python train.py --arch="convnext" --model="masked image model" --dataset="drawn small creatures on textured ground" --train_examples=203450 --image_size=48 --crop_scale_min=0.8 --horizontal_flip=false --translate=0.12 --method="simmim" --mask_ratio=0.6 --loss="l1" --isotropic=true --norm="layernorm" --hidden_act="gelu" --mlp_ratio=3 --inner_norm=true --patch_size=[8, 8] --conv_stem=false --layers=8 --width=384 --kernel_size=7 --init="xavier_uniform" --residual_init="none" --optimizer="soap" --beta2=0.95 --learning_rate=0.00082 --beta1=0.95 --shampoo_beta=0.95 --eps=1e-08 --precondition_frequency=20 --max_precond_dim=1024 --one_sided=false --adamw_lr_other_params=0.0023 --max_steps=40000 --batch_size=128 --epochs=25.2 --lr_schedule="linear" --final_lr_fraction=0.1 --warmup_steps=2000 --weight_decay=0.04 --adamw_weight_decay_other_params=0
Rows from block 4 of a small masked image model, named by matrix and row number. Rows with one number belong to one neuron. Each number is 128 + 32 x the weight over its row's rms, rounded and kept within 0 to 255. All counts start at 0.
After each neuron's rows are labels from the 100 images, of 14976, where the neuron reaches its highest value: "responds to" is what is common among them; "lies over" is the class under the peak. Only what is clearly more common there than usual is listed. The data: drawn small creatures on textured ground. In brackets: how many of the 100.
# fc1: MLP up (model.blocks.4.mlp.fc1.weight, 1152x384), inputs 0-63
# fc2: MLP down (model.blocks.4.mlp.fc2.weight, 384x1152, transposed), outputs 0-63

fc1.724 [119 121 183 139 111 156 167 143  93  97 144 115 136 145 104 136  63 131 152  88  26 147 135 157 137 188 109 141 154 117  51  98 148 106  82 146  52 133 143 158 144 171 156  87 123 172 131 158 151 133 133 109 111 118 159  75 105 225 163 159 141 126 130 128]
fc2.724 [139 127 148 112 174 137 148 124 101 127 134 158 126 138 102 100 121 131  99 122 120 104 126 151 175 110 127 126 152 119 165 135 150 166  99 165 119 126 153 146  98 130 225 151 162 154 149 145 212  96 152 146 129 154 101  74 123 107 175 123 160 165  32 110]
responds to: caterpillar (71); snail (29)
lies over: body (61)

fc1.765 [135  33 153 107 144 110 131 144 129  76 148 115 170 119 157 139 100 123 104 119 105 117  83 182 169 191 160 103 138 127 141 141 144 156 115 118  93 165 108 131 103 104 175 139 126 119 123 143 129 114 111 132  94  79 165 109  97 165 145 106 129 186  81 154]
fc2.765 [133 148 131 128  93 156 171 141 147 143  42 139  92 100 186 202 165 183 151  86  38 129  85 115 132  97 107 101  71 125 111  51 127 155 118 126 110 115 124 125 116 134 127 124 104 102 120  91 121 147  91 132 131  78 123 145 133 104  91 120 118 141 108 192]
responds to: butterfly (56); black (56)
lies over: body (100)

fc1.208 [148  92 115 111  65 151 126 101 142 137 136 138 162 167 182 134  91 165  92 212 139  81 115 114  99 130 160 145 106  95 124 141 157 129 145 153  91  86 138 140 118 193 159 116 144 170 114 101 146  98 155  64  71 117 135 142 128 145  70  98  77  95 140  93]
fc2.208 [ 71 105 153 136 102  73 127 126  86 109  88 159 127 138 131  98 173 147 182 166 112 102 150 130 101 151 129 133 170 109  90 127 107  91 136 132 133 103 171 121 126 121 222 138 109  98 136 115 127 118  95 102 114 147 150 118 136 126 141 137 146 195 153 121]
responds to: turtle (39); black (27)
lies over: body (36)

fc1.334 [106 160 119 139  91 138 138  67 121 112 161 158 100 116 147 100 136  90 115 153 117  97 136 138 170 100  93  92 120 111 129 152 126 127 125 133  91 144 151 189  77 208 153 121 188 114 146  89 110  90 164 132 119 154  88 193 113 153 141 102 115 120 158 113]
fc2.334 [121  63  80 128 107 137 132 163 163 116 116 149 159 132 129 114 150 143 104 125  63  96 109 114 178 132 106 114 160 121 128 105 167 123 165 127 166 118 124 108 143 143  76 118 164 141 117 152 201 117 179 131 107 244 119 111 192 142 127 134 107 137  83 167]
responds to: caterpillar (85); red (26)
lies over: body (69)

fc1.263 [100  70 164 172 132 112  91 154  41 125 142 135 124  67 116 109 122 137 125 102 144  31  84 106 141  77 101  46 154 121 163 124 121 127  98 109 139 126 128 167 115 155 128 121 137 101 107 144 125 150 129 134 134 134 156 133 162 167 125 160 165 152 106 184]
fc2.263 [ 86 101 192  61 171 160 138 182 154 124  92 153 122 144 140 114 127 156 127 131 246 149 121  92 106  78 104 141 140  99 129 100 138  93 112 129 113 139 116 149 119 104 124 175  98 111  96  79 144 161 134 143  97  94 150 100  80 110  91 166 157 168 149 101]
responds to: turtle (83)
lies over: body (88)

fc1.254 [153 133 118 132 139 166 150 101 110 142 150  89 153 149 204 129 159 138 111 142 115 112 107 135 199 119 105 205 141 117 146 127 115 171 150 130 124 149  99 113 130 190 123 136 134 181 125 108 117 121 136 138 118 168 144 131 126  84 123 159 142  97 134 117]
fc2.254 [ 79 118  99 108 182 130 172 102  98 132  99 157 130  88 120 165 125 109 167 134 115 103 116 142 129  98 119 112  99 124 153 158 122  81 110  66 102 126 140  91 116  97 115  84 162 106 114 105  91 123 135 145 112 115 114  80 148 138 109 119 153 168 106 100]
responds to: caterpillar (100)
lies over: body (40)

fc1.217 [202 139 111 139 151 124 106  78 191 156 129 112 191 163 111 174 100 145 108 146 255 145 138 103 151  97 131 104 129 134 187  87 178 158 116 167 161 146 105 117 162 102 233 108 147  68 116 126 129 130  96 168 164 171 147  99 111  95 152 122 173 216  60 126]
fc2.217 [113 122 119  88  84 197 145  73  41 120 111 218 195 130 134 156 114 134  98 142  23 129 103 119 131 128 142 137 158 105 132 148 126 105 145 157 126 120 116  84  98 173 135 128 135 111  86 134 116 108  81 110 137  80 135 171 137  76 132  96 143 110  83 113]
responds to: butterfly (100)
lies over: body (65)

fc1.62 [113 181 104  78 155 102 129 137 171 110 119 159 113 115 101 121  94 139 190 128  85 163  82 149 113 115  43  93 139 122 108  32 205 102  72 102 107 149 158 148 106 139  72 158 115 128 130 122 129 130 152 137 164 142 112 130  93 122 150 123 105 143  88  86]
fc2.62 [116 164 132 151 128 118 139 107 152 138  97 160 136 145 124 152 171 158 193 137  61 117 134 136 130 148 114 111  96  57 127  66 126 157 101  80 165 124 165 128 157 130 175 147 108 155 126 131 154 133 163 145 118 117 201 147 107 146 162 136 138 124 149 137]
responds to: fish (86)
lies over: limb or head (36)

fc1.612 [150 139 122 108 102  82 147 122 135 154 115 129 128 126 121 110 130 116 132 127 142 135 111 131 134  94 156 152 112 123  86 109 168 135 133 105 127 130 138 165 154 128 114 144 109 141 101 131 128 121  83  87 162 136 112 146 134 125 177 118 128  88 101 137]
fc2.612 [128 131 118 117 156 160 143  57 129  94 122 202 146  94 135 113  60 112 154 157 133 148 115 141 165 161 138 129 193 175 139 184 106  97 143 126 137 115 125 121 124 123 157 108 171 111 148 137 123 182 105 129 138 161 164  89 120 127 177 122 119 197 118 100]
responds to: butterfly (61); beetle (39)
lies over: body (45)

fc1.766 [164 135  93 145  74 135  96 113 116 114 175 122 143 160 115 115 111 145  86 139 103 141 167 117 144 100 137  96 130 167 150 179 127  68 215 124 125 128 142 143 176 121 158  97 102 164  73  98  99 110 135  86 152 154  96 147  73 141 107 148 154 143 116 163]
fc2.766 [126 112 183 105 112 109  79 174 146 153 159  85 102 130 136 153 137 133  77 142  68 136 148 180 186  97 134 113 181 130  98 144 169 154 106 154 111 110 173 141  85 154 175 116 112 126 136 150 139 105  97  95 135  64 135 121 157 109 108 117 134 134 112 113]
responds to: crab (36); fish (35)
lies over: body (54)

fc1.328 [140 116 126 119 109 163 139 117 136  80 135  98 132 125 164  99 144  64 140 127  98 147 129  97 105 109 120 109 205 132  64 108  77 140 110 128 160 175 159 120 147 115  97 106 117 162 172 108 222 109 162 105 123 127 164  80 135 120 131 113 155 130  96 120]
fc2.328 [127 121 155 163 115 121 178 116 108 168  94  69 116 140 138 139 130 113 128 108  40 110 113 174 122 140 107 127 110 112 149 142  89 132 128 117  79 113  74 206 127 150 141  22  56 125 155 140  61  85 135 117 113 129  94 104 126 151 113 120 144 109  53 127]
responds to: caterpillar (100)
lies over: body (92)

fc1.25 [ 98  63 168 142  84 136 110 147 123 125 104  70  68 119 141 113 185 171  99 101 151  70 129 140 133  95 114 104 112 121 112 113 121  93 105 102 120 186 113 177 113 211 124 169  91 112 160 114 119 143 147 158 118 186 131 132 136 158 151 110 183 198 125 105]
fc2.25 [144  81 153 167 141 167 156 111 100  87 136  44 164 189 147  71  72 129 146  91 162 117 162 107 141 154 146 139 136  75 121  94 111 147 176 134 161 124 161  93 138 141 143 169  94 131  86 152 122 149 155 150  85  78 148 150 129 102 148 121  88 153 165 183]
responds to: jellyfish (37); crab (35)
lies over: body (38)

fc1.371 [156 144 155 138  92  68  98 124 132  91 104  66 151 122 232 131 106 151 158 104 141 126 136 135 100  65 124  99 138  91 157 145 112 173 181 114 163 141 120  81 218 139 136 133 111 156 177 198 149 103 139 109 126 155 160 111 146  69  89 181 154 160  63 137]
fc2.371 [121 106 122 132 126  78 164  97 114 134  96 153 158 166 125 107  86 120 121  57 110 105 132 124 132  28  77 156 106 101 144 123  95 129 151  89 166  92  33 169 108 204 153  78 138 114 136  65 106 150 113 148 133 144 134 115 130 112 118 108 134 180 100  82]
responds to: caterpillar (91); large (82)
lies over: body (71)

fc1.640 [135  68 136 119 143  96  97 154 111  72 136 134 194 103  73  43 186 123 205 127  74 154 183 126  91  81 156 109  82 160 128 142  99 110 166 135 127  92 113 120 143 173  85 163 174 138  93 108 134 141 128  96 105 152  88 141  93 116 149 124 171 193 130 187]
fc2.640 [131 104 101 175  80  69 157 161 110  96 122  85 119  69 136 185 140 146  61 104 114 103  84 119  79 106 115 153 193  92  84  90 111 111 136 206 161 154  65 127 125 120  85 195  81 142 100 144 144  77 180 114 112 141 140 152 157 128 116 153 117 110  89 146]
responds to: jellyfish (76)
lies over: body (84)

fc1.285 [ 81  97 106  77 139 162  46 178  98 103 133 178 174  91 129  96 181 135 110 104  65 127 180 151 127 162 148 124 108 107 149 149 121 145 115 128 144 178 117 134 160 132 165 170  59 119 175 131  87 133  85 121 120 136 138 139 131 131 191  90 182 151  97  58]
fc2.285 [ 79 104 171 138 137 159  74 180 119 167 143 247  94 115 106 113 176 140 109  87 159 143 131 160 129  43 119  97 162  92 112  96 124 106 105 107 118 122 111  79 139 130 153 255 231 123  78 142 200  92 164 120 107  22 144 140 154 146 174 164 133 116 110 107]
responds to: snail (40)
lies over: body (76)

fc1.116 [169 154 117 172  90 128 144 153  93 165 159 127 211 104 140 147 159 148 118 199 106 137 158 126 141 145  56 117 129 155 100 142 144 158 146 141 152 128  99 189 132  73 138  99 126 121 135 169 141  95 113 131 103 111 111  95 117 151  70 149  70  94  72 167]
fc2.116 [ 64 121 135 135 170 159 104  76  68  47 125 138 135  68 129 187 144 119 138  36  70 135  93 120 150 159 114 152 141 167 169 165  55 124 151 144 115 121  97  53 109 161  93 194 180  96 110 111 117 143 102 115 142 173 108 131 172 119 101  91 100 107 178 164]
responds to: turtle (79); large (58)
lies over: body (38)

fc1.74 [126 121 113 154 116 148 160 122 134 132 173 183 125  86 164  82 134 136 123 125   2 124  90 128 112  96 135 163 129 139 118  96  82 127 147 131 152  90 118 128 128 122   2 108 115 167 112 137 132 150 122 113 158 153 162 155 148 161 206 110 137 133 144 200]
fc2.74 [ 85 120 150 103  99 127 157 132 106 147 116 218 135  97 138 137 149 117 144 133 191 149 155  97 132 126 139 129 120 133 145 132  98 114 148 145 138  79 111 167 103 164  74 113 141 151 133 141 153 119 108 135 124  58 158 158  95  70 157 110 145 119 142 124]
responds to: butterfly (100); brown (25)
lies over: body (95)

fc1.75 [ 30  53 180 158 168 133  94 119 154  94 122 116 120  67 155 150 116 145 114 123 128 187  92 101 108 135 167 123 166 179 108 108 124 184 155 106 116  49 178  82 113 103 103 124  95 172 166 129 139 159  98  33  95 122  54 142 124 164 138 148  79 153 124 115]
fc2.75 [140 105 129 140 127 105 117 152 148  95 161 103 118 114  74  61  76 132 145 138 118  66 134 156 170 121 122 160  32 144 132 134 113 132 122 129 131 113  60 169 136 135  53 107 173 143 128 140 153 121 134  69 112 122 108 169 116 195 104 133 140 106 203 179]
responds to: jellyfish (51); striped (44)
lies over: body (39)

fc1.386 [ 73 136 130 118  92 142  70 112 190 114 168  84 136 122 208 158 127 133 142 173 106 133 109 156 104 130 108 126 134 104 211 197 171 123 120 163 116 112  74 146 103 157 122 254 181 150 142 144 110  84 103 144 112 111 133 133  70 109 157 121 125  30 143 171]
fc2.386 [122 117 132 107  94 187 167 174 101 128 144 157 113 160 116 233 118 142 137 117  78 133 109 141 142 108 112 130 110 131 139  92  85 129 107 190 113 125 156 105 141 130 148 121 133  91 108 107 130 121 171 145 138  85 114 179 100 115  79 117 126 125 151 155]
responds to: turtle (100)
lies over: body (100)

fc1.73 [175 104 156  95 154 143 127 134 152 174  65  95 136 163  95 150 134 145  59 138 181 151 110 135 112  57 134 180 140 156 149 144 104 125 111  85 136  98 155 134 133 122 162 131  88 122 212 160 158 107 154 111 113 126  77 110 203 156 112 127 117 122  93 119]
fc2.73 [127 155  89 120 163 153  74 147 135  86 178 127 111  91  91 183 114 151  78 164  95 123  92 148 118 131 136 113 120 179 160 132  99 114  92 109 107 120 169 112 151 121  79 153 123 141 153 115 133 132  87 140 157 131 127 207 169 123  94 129 121  59  68 112]
responds to: fish (71)
lies over: body (39); limb or head (30)

fc1.65 [150 144 132  86 149 111  88  38 235 191 139  75 136 165 150 150 168 173 166 178  82 139 118  98 168 164 149 109 140  96 111  67 115 116 106  57 146 125 144 125 146 111  95  89  72 104  91 143 140 122 141 114 148  77 131 107 134 154  33 151 115 184 101 146]
fc2.65 [133 118 117 130 109 145 111 154  95 140 130  57 120 153 130 124 119  73 162 124 196 140 110 133 157 119 109 117 172 129 121  97 149 147 149 124 141 131 132  46 140 130  68 173  58 143 119 103 177 160 141 106 146 160 154 107  57 115 202 146 144 181 123 121]
responds to: fish (51); grey (38)
lies over: body (73)

fc1.246 [114 162  98 101 148 147 131 150  78 169 136 131 126 138 169 149 172  88 120 142  68 164 142 103 198 112 156  97 140 189 178 197 152  85  66 137 102 166 154 139 142  96 165  60 134 101 124 174 146 151 153 116 128 101 149 116 158 123 147 122 119 171 101 154]
fc2.246 [ 99 147 111 147 113 102 170 120 100 130 130 164 150 139  95 139 148 174 134 180 199 134 133 147  43 163 117  96  95 218  89 166 111 174 125 129 148 152 141 119 142 135 132  48 145 133 112 147  90 112  51 156 101 202  86 132  84 101  89 156 157  95  99 111]
responds to: turtle (48); colour: pink (26)
lies over: body (34)

fc1.415 [114 100 121 134 135 126 111 133 112 182 157 147 123 123 144 106 116 219 168 171 120 145 107 152 107 113 138 136 121 188 116 109 145  99 144 151 102 167 108 127 140 131 120 150 131 133 114 110 135 188 120  94  46 135 121 144 156 143  95 146 151 114  77 125]
fc2.415 [140 120 113 115 109 145 100 145  76 172 118 124 160 162 114  97 123  14 181 205 175 109 137 128 142 133 135 145 135 112 108 123 131 124 121  65 150 157 125 118 143  92 146 142 141 117 106 119 150 140 145 121 120 156 112 219 140 141 131 109  86 133 217 112]
responds to: white (25)
lies over: body (38)

fc1.742 [ 65 156 119 121  85 153 112 128  91 177 166 117 103 151 119 151 126 189 172 161 148 143 108  84 146  29 133 119 142  94 158 102 102  78 116 115 102 138 145 168  98 199  90  84  98 144 105 143 155  72 122 130 136 148 146  87 115 113 149 150 117 167 152  99]
fc2.742 [144 126 127 151 129 117 148 107 133 128 126  85  99 124  92 134 100 130 132 159  80 144 151 124 105 133 127 108 220 159  81 106 123 138 117 119 112 152 158 142 106 127 131 194 172 130 164 114 168 165  90 129 133 175 127  87 112 162 186 153 149  60 151 134]
responds to: butterfly (100); large (60)
lies over: body (77)

fc1.298 [ 96 127 120 106 148  67  95 160 116 106 134 145 115 167 160  33 124 120 159 136  72 118 128 141 138 118 121  88 149 156  95 175  45  99 201  47 129 114 141 153 165 123  52 117 193 144 129 131 144 152 133 127  88 140 134 125  81 141  92 127 108 134  97 137]
fc2.298 [118 113 135 131 121  39 112 145 109  66  98 143 169 191 133 115 123 176 116 142 105 105 119 113 137 136  83 129  87 158  76  72 151 103 164  91 117 127 103 114 148 132  75 135 170 113  73 150 154 113 104 135 142 154 134  89 117 116 106 127 101 119 138 132]
responds to: turtle (97); black (26)
lies over: limb or head (34)

fc1.732 [137 123 135 135  42 166 152 173 161 130  98 174 141 144 115 144 101 163 132  93 124  90 145 140 138  96 142  77  92 100  93  98 113 110 158 137 137 165 135 134 133 196 130 109 124 178  97 122  89 133  83 155 109 126 178 133 138 137  97 143 211 106 109 124]
fc2.732 [119 103 127 138 114  99 140 108 169  75 150 193 135 140 117 108 153 140 177 116  80 123 157 100  82 136  96 119 147 118  80 148 121 137  93 128 128 146 150  81 151 147 122 187  89 134 106 164 124 168  98 148 134 112 105  72 149 154 151 131 127 118 151 144]
responds to: white (26)
lies over: body (32)

fc1.492 [ 82 136  48 107 130 106  90 184 124  83 125 125 140  63 171 130 123 170 149 182  97  97 174 149 105 162 138  70 132  99 159 185 145 202  90 136 125  81 123 165 149 114 139 135  92 128 182  94 165 155 130 111 135 120  46  99 127 175 138 157 138  97  93 110]
fc2.492 [ 83  57 137  93  86 127 147 159 131 132 207 137 102 165 142 137  99 134 118  69 131 144 119 141 127 151 104 164 228 127 118 204 134  98 151  96 153 145  90 101  94 124 176 111 134 142 122  88 134 129 145 136 109 121  65 119 110 122 133 115 139 122 121  88]
responds to: jellyfish (27)
lies over: body (35)

fc1.449 [153 144 109  68 139 132  99 139 176 151 172  98 110 148 147  81 133 145 116 100 162 147 113  48  98 125 147 137 110 154 165 119 124 122 155 123 142 156 159  99  82 109  53  83 143 109 152 128 157  97 143 128 146 116 135 151 124 150  96 136 119 113 139  63]
fc2.449 [177 169 126 125 116 181 122 113  86 125 146 179 116 151 124 176 103 116 126 171 201 125 120 108 127 173 128 122 133 117 181  78 160 153 136 126 119 133 132 215 118 105  95  29 132 120 121  98 139 125 161 164 143 109  96 100 152 146 126  89 130 128 121  90]
responds to: snail (97)
lies over: limb or head (26)

fc1.341 [106 138 164 134 100 207 159 117 242 159 118 109 138 182 167  61  87  69  44 179 211 137 101 102  85 130 133 104 105 170  84 128 108 130 134  92 163 135 112 145  93 180  37 149  41 111 153 123  76 114  95 130 128 120 151  98 173 111 152 135 119 193 180  93]
fc2.341 [112 153 103 122  80 114 131  96 112 104 168 153  84 124 109 130 129  96  52 148 112 123 108 151 145 132 143 126 143 128 101  43 151 140 128 137 109 134 124 203 134 109  72 134 173 108 176 105 151 143 150 145 130 129 161 101 160 172 142 105 110 106 129 150]
responds to: fish (53); snail (47)
lies over: limb or head (72)

fc1.501 [ 73 134 154 160 120 188  50 152 110 200 150 165  75 172  74 126 144 113 170  96  43 125 171 156 133  95 116 139 169 152 107 132  68 106  76  86 113 112 122 149  69 150 131 139  77 109 103 131 124 135 138 137 129 111 133 156  86 178 126 112 151 116 141 161]
fc2.501 [123 179 116 103 100 123 129 134 114 121 126 147 101 151  96 148 138 102 119 146  42 116 129 129 125 131 134 118  76 109 120  83 130 131 113 129  58 138 128 175 132 111 111 125  25 147 180 161 153 133  59 143 117  86 104 125 125 131 180 116 138 133 127 137]
responds to: caterpillar (95)
lies over: body (90)

fc1.753 [108 112  65 147 132 131  83 101 188 124 124 124 132 132 134 164 104 167 118 209 114 133 109 184 147 150 114 129 129  70 183 122 165 143 147 105 161 198 199 116 121 203 167 150 109  69 128  85 129 148 133 139 121 126 168 110 159 112 164 159  85  99 149 123]
fc2.753 [120  61  80 153  77 163 152  88 118 125 156 107 148 133 146 127 203 106  92  83 136 128 146 104 185 155 117 171 168 148 120 120 149 165 166 136 115 154  94 149  93 142 202 132 146 107  92 117 121 120 182  93 130 136  69 154 103 110  84 109 149 156 117 113]
responds to: fish (39)
lies over: body (74)

fc1.394 [146  94 159  99 135 147 117 192 112 129 100 105 168  94 151 139 128 139 162  46 134 124  78 156 143 148 135 140 101 195 122 144  97 160  82 105 117 144 113 100 150 145  83 110 124 140 108  68 115 192 137 151 146 132 176 141 136  90  97  94 204 106  68 180]
fc2.394 [ 93 147 122 131 145 128 131 147 160 148 141 146  44 137 142  91 113 168 122 113  75 123  93 178 105  94 122 128 130 191 140 117  97 103 124 160 174 127 126 173 162  61 158  80 139 126  91 112 112 137  80 101 153  79 154  84  83 117 115 144 122 187 147 170]
responds to: fish (100)
lies over: body (82)

fc1.83 [123 148 132 148 126 146 220 140  84  89 105  94 130 125 159 145 155 133 125 180 195 123 115 149 126  79 139 116 119 114  69 128 118  92  94  47 137 121 142 112 141 150 154 196 136 159 109  89 130 119  90 131 127 121 157 129 115 163 121 136 108 230 165 135]
fc2.83 [156 133 104 147 167  51 147 129 138 109 122 105 141  81 136 101 194 150 122  99  89 124 130  89 125 147 119 121 132 116 105 136 206 124 142 168 107 131 151 149 151  86 107 141 113 104 204 107 145 165 160 150 119  77 151  75  69 127 128 177 141  71 151 135]
responds to: butterfly (100); brown (32)
lies over: body (93)

fc1.114 [138 134 119 150  98 108 161 113  72 148  86 109 172 161 136  50 153 135  82 118  49 117 168  74 129 149 159  92 137 126 169 155 164 120 109 168 138 152 150 124 100 151 145  96 116 103 112 137 128 126 144 109 128 168 113  88 124 131 160 102 146 250 170 143]
fc2.114 [ 94 116 106 108  85 127 111 121 113 141 131 148  73 132 122 128 198  97  98 155  72 124  96 123 138 115 145 121 134 112  89 155  91 148 135 142 126 135 153 149 135 146 128 173 108 123  35 179 209 108 108 109 115  52 174 106 122  95  73 109 130 118  94 160]
responds to: crab (78)
lies over: body (100)

fc1.438 [ 97 133  27 194 114 102 122 112 109 104 161 126 107 116 166 107  88 194 125 137 122  60 133 131 191 154 157 111 124 140 133 143  95 151 154 135 157 157 187 122  93  91 178 100 104 157 162  59 113 117 127  91 175 116 105 155 142 128 151 152 137 105 113 178]
fc2.438 [150 106  82 128 133 117 161 118 151  69 167 113 105 166  91 152  86 138 123 163 136 112 121  95  92 122 168  98 178 136 158 155 122 133 105 140 130 132 162  97  84 139 165 143 134 180 159 123  98 164 112 166 100  91  68 144  81 119 113 101 160 118 148 157]
responds to: turtle (45)
lies over: limb or head (34)

fc1.319 [110 141 188 146  91 122 205 161 146  92 133 150 104 180 177 168 103 101  91 124 111  85 139 110 119 134 203 169 126  90 122 133 169 100 157 167 111 138  78 140 125 164 196 177 157 144 117 116 103  28  82 129  93 154 161 136 158  78  84 126 159 102  87 126]
fc2.319 [ 99 161 204 101 147 140 176 129 103 108 174 107 162 149 119 173 164 199  80 154 108 100 112 183  88  62 145 116 144 135 121  95 145 163  81 134 116 165 109 161 125 108 172  94 143 108 146 111 127 155 136 118 159 102 118 164 129 104  81 107 155 154 149 168]
responds to: snail (49); dragonfly (49)
lies over: body (37)

fc1.466 [ 97  74 132 181  59 132  50  93 130 151  92  85 144  96 172 147  74 177  87 132  49  92 118 122 180 154 114 123  70 110  92  94 148 151 105 131 206 183 182 146  84  99 163 163  87 134  51 150 110  86 170 116 126 139 170 119 145  89 128 109 172  58 163 102]
fc2.466 [155 120  96 181 107 178 111  92 120  92 129 108 119 110 128 165 142 124 147  74 104 167 140 115 115 155 156 120 181 158 131 172 148 157 102 124 133 121 108 173 129 134 158 206  95 137 129 186 199 152 161 124 149 155 116 128 167 135 147  96 125  99 168 146]
responds to: snail (43); jellyfish (32)
lies over: body (91)

fc1.249 [124 154 160 141 136  98 114 128 123  74 124  94 118 140 212  91 162 147 103 165 142 147 133 100 135 100 107 137 114 145 172 125 127 140 172  46 169 133 134 107 150 113 126 162 208 154 148 143 105 128 135 132 159 123 157 140 134 155 156 112 150 181 164 115]
fc2.249 [158 161 139 152 141 120 103 145 189 114 178  88 146 105 124  76 159 147 124 120 121 133 113  73 144  73 111 137 160 182 174  83 161 122  98 129 144 145 108  83 166 113 109 136 107 115 155  95  88  88 148 153 140 242 105  63 126 103 187 122  99 130  81 127]
responds to: crab (100)
lies over: body (57)

fc1.61 [126  84 145 117 155 119 116 114  81 126 103 162 196 158 121 104  75 148 132 135  62 112 127  90  87  97 126 120 114 113 204 169 169 122 120 147 140 112 194  97 170 114  91 148 186 145 159 133 124  93 153 138  97 108 131 119 164 101 150 123  74 167  81 156]
fc2.61 [134 124 153 131 150 112 137 143  75 161 103 115 110 105 104  88 200 110 163 114 164 144 131 112 139  82 153 113  44 156  58 130 154 126 130 189 124 112 149 112 103 111 122 217  53 145  49 163 186 136 131  89 143  77 157 148 130 118  73  98 142 130 164 178]
responds to: fish (39); red (38)
lies over: body (99)

fc1.524 [ 44 145 184  94 147 103 167 141 100 149  89 114 127 121 120 131  78 128  78 147 154 119 150 118 181  90 193  82 162 146 175 164  85  99 143  84  88 155  67 120  54 150  88 165 178 154 145 153 116  76 164 145 154 170 149  74 139 167 110 132 122 148 156  75]
fc2.524 [120 143 106 147  55  78 104 140 101 157 131  98  91 107 151 136  94 119 149 134 109 119 109 102 141 130 136 143 139 186 105  97  61 112 135 103 108 145  74 202 133 116  83  89  64 148 114 186 135  70 131 131 115 106 128 137 161 130 156 122 121 151 124 115]
responds to: snail (76)
lies over: limb or head (45)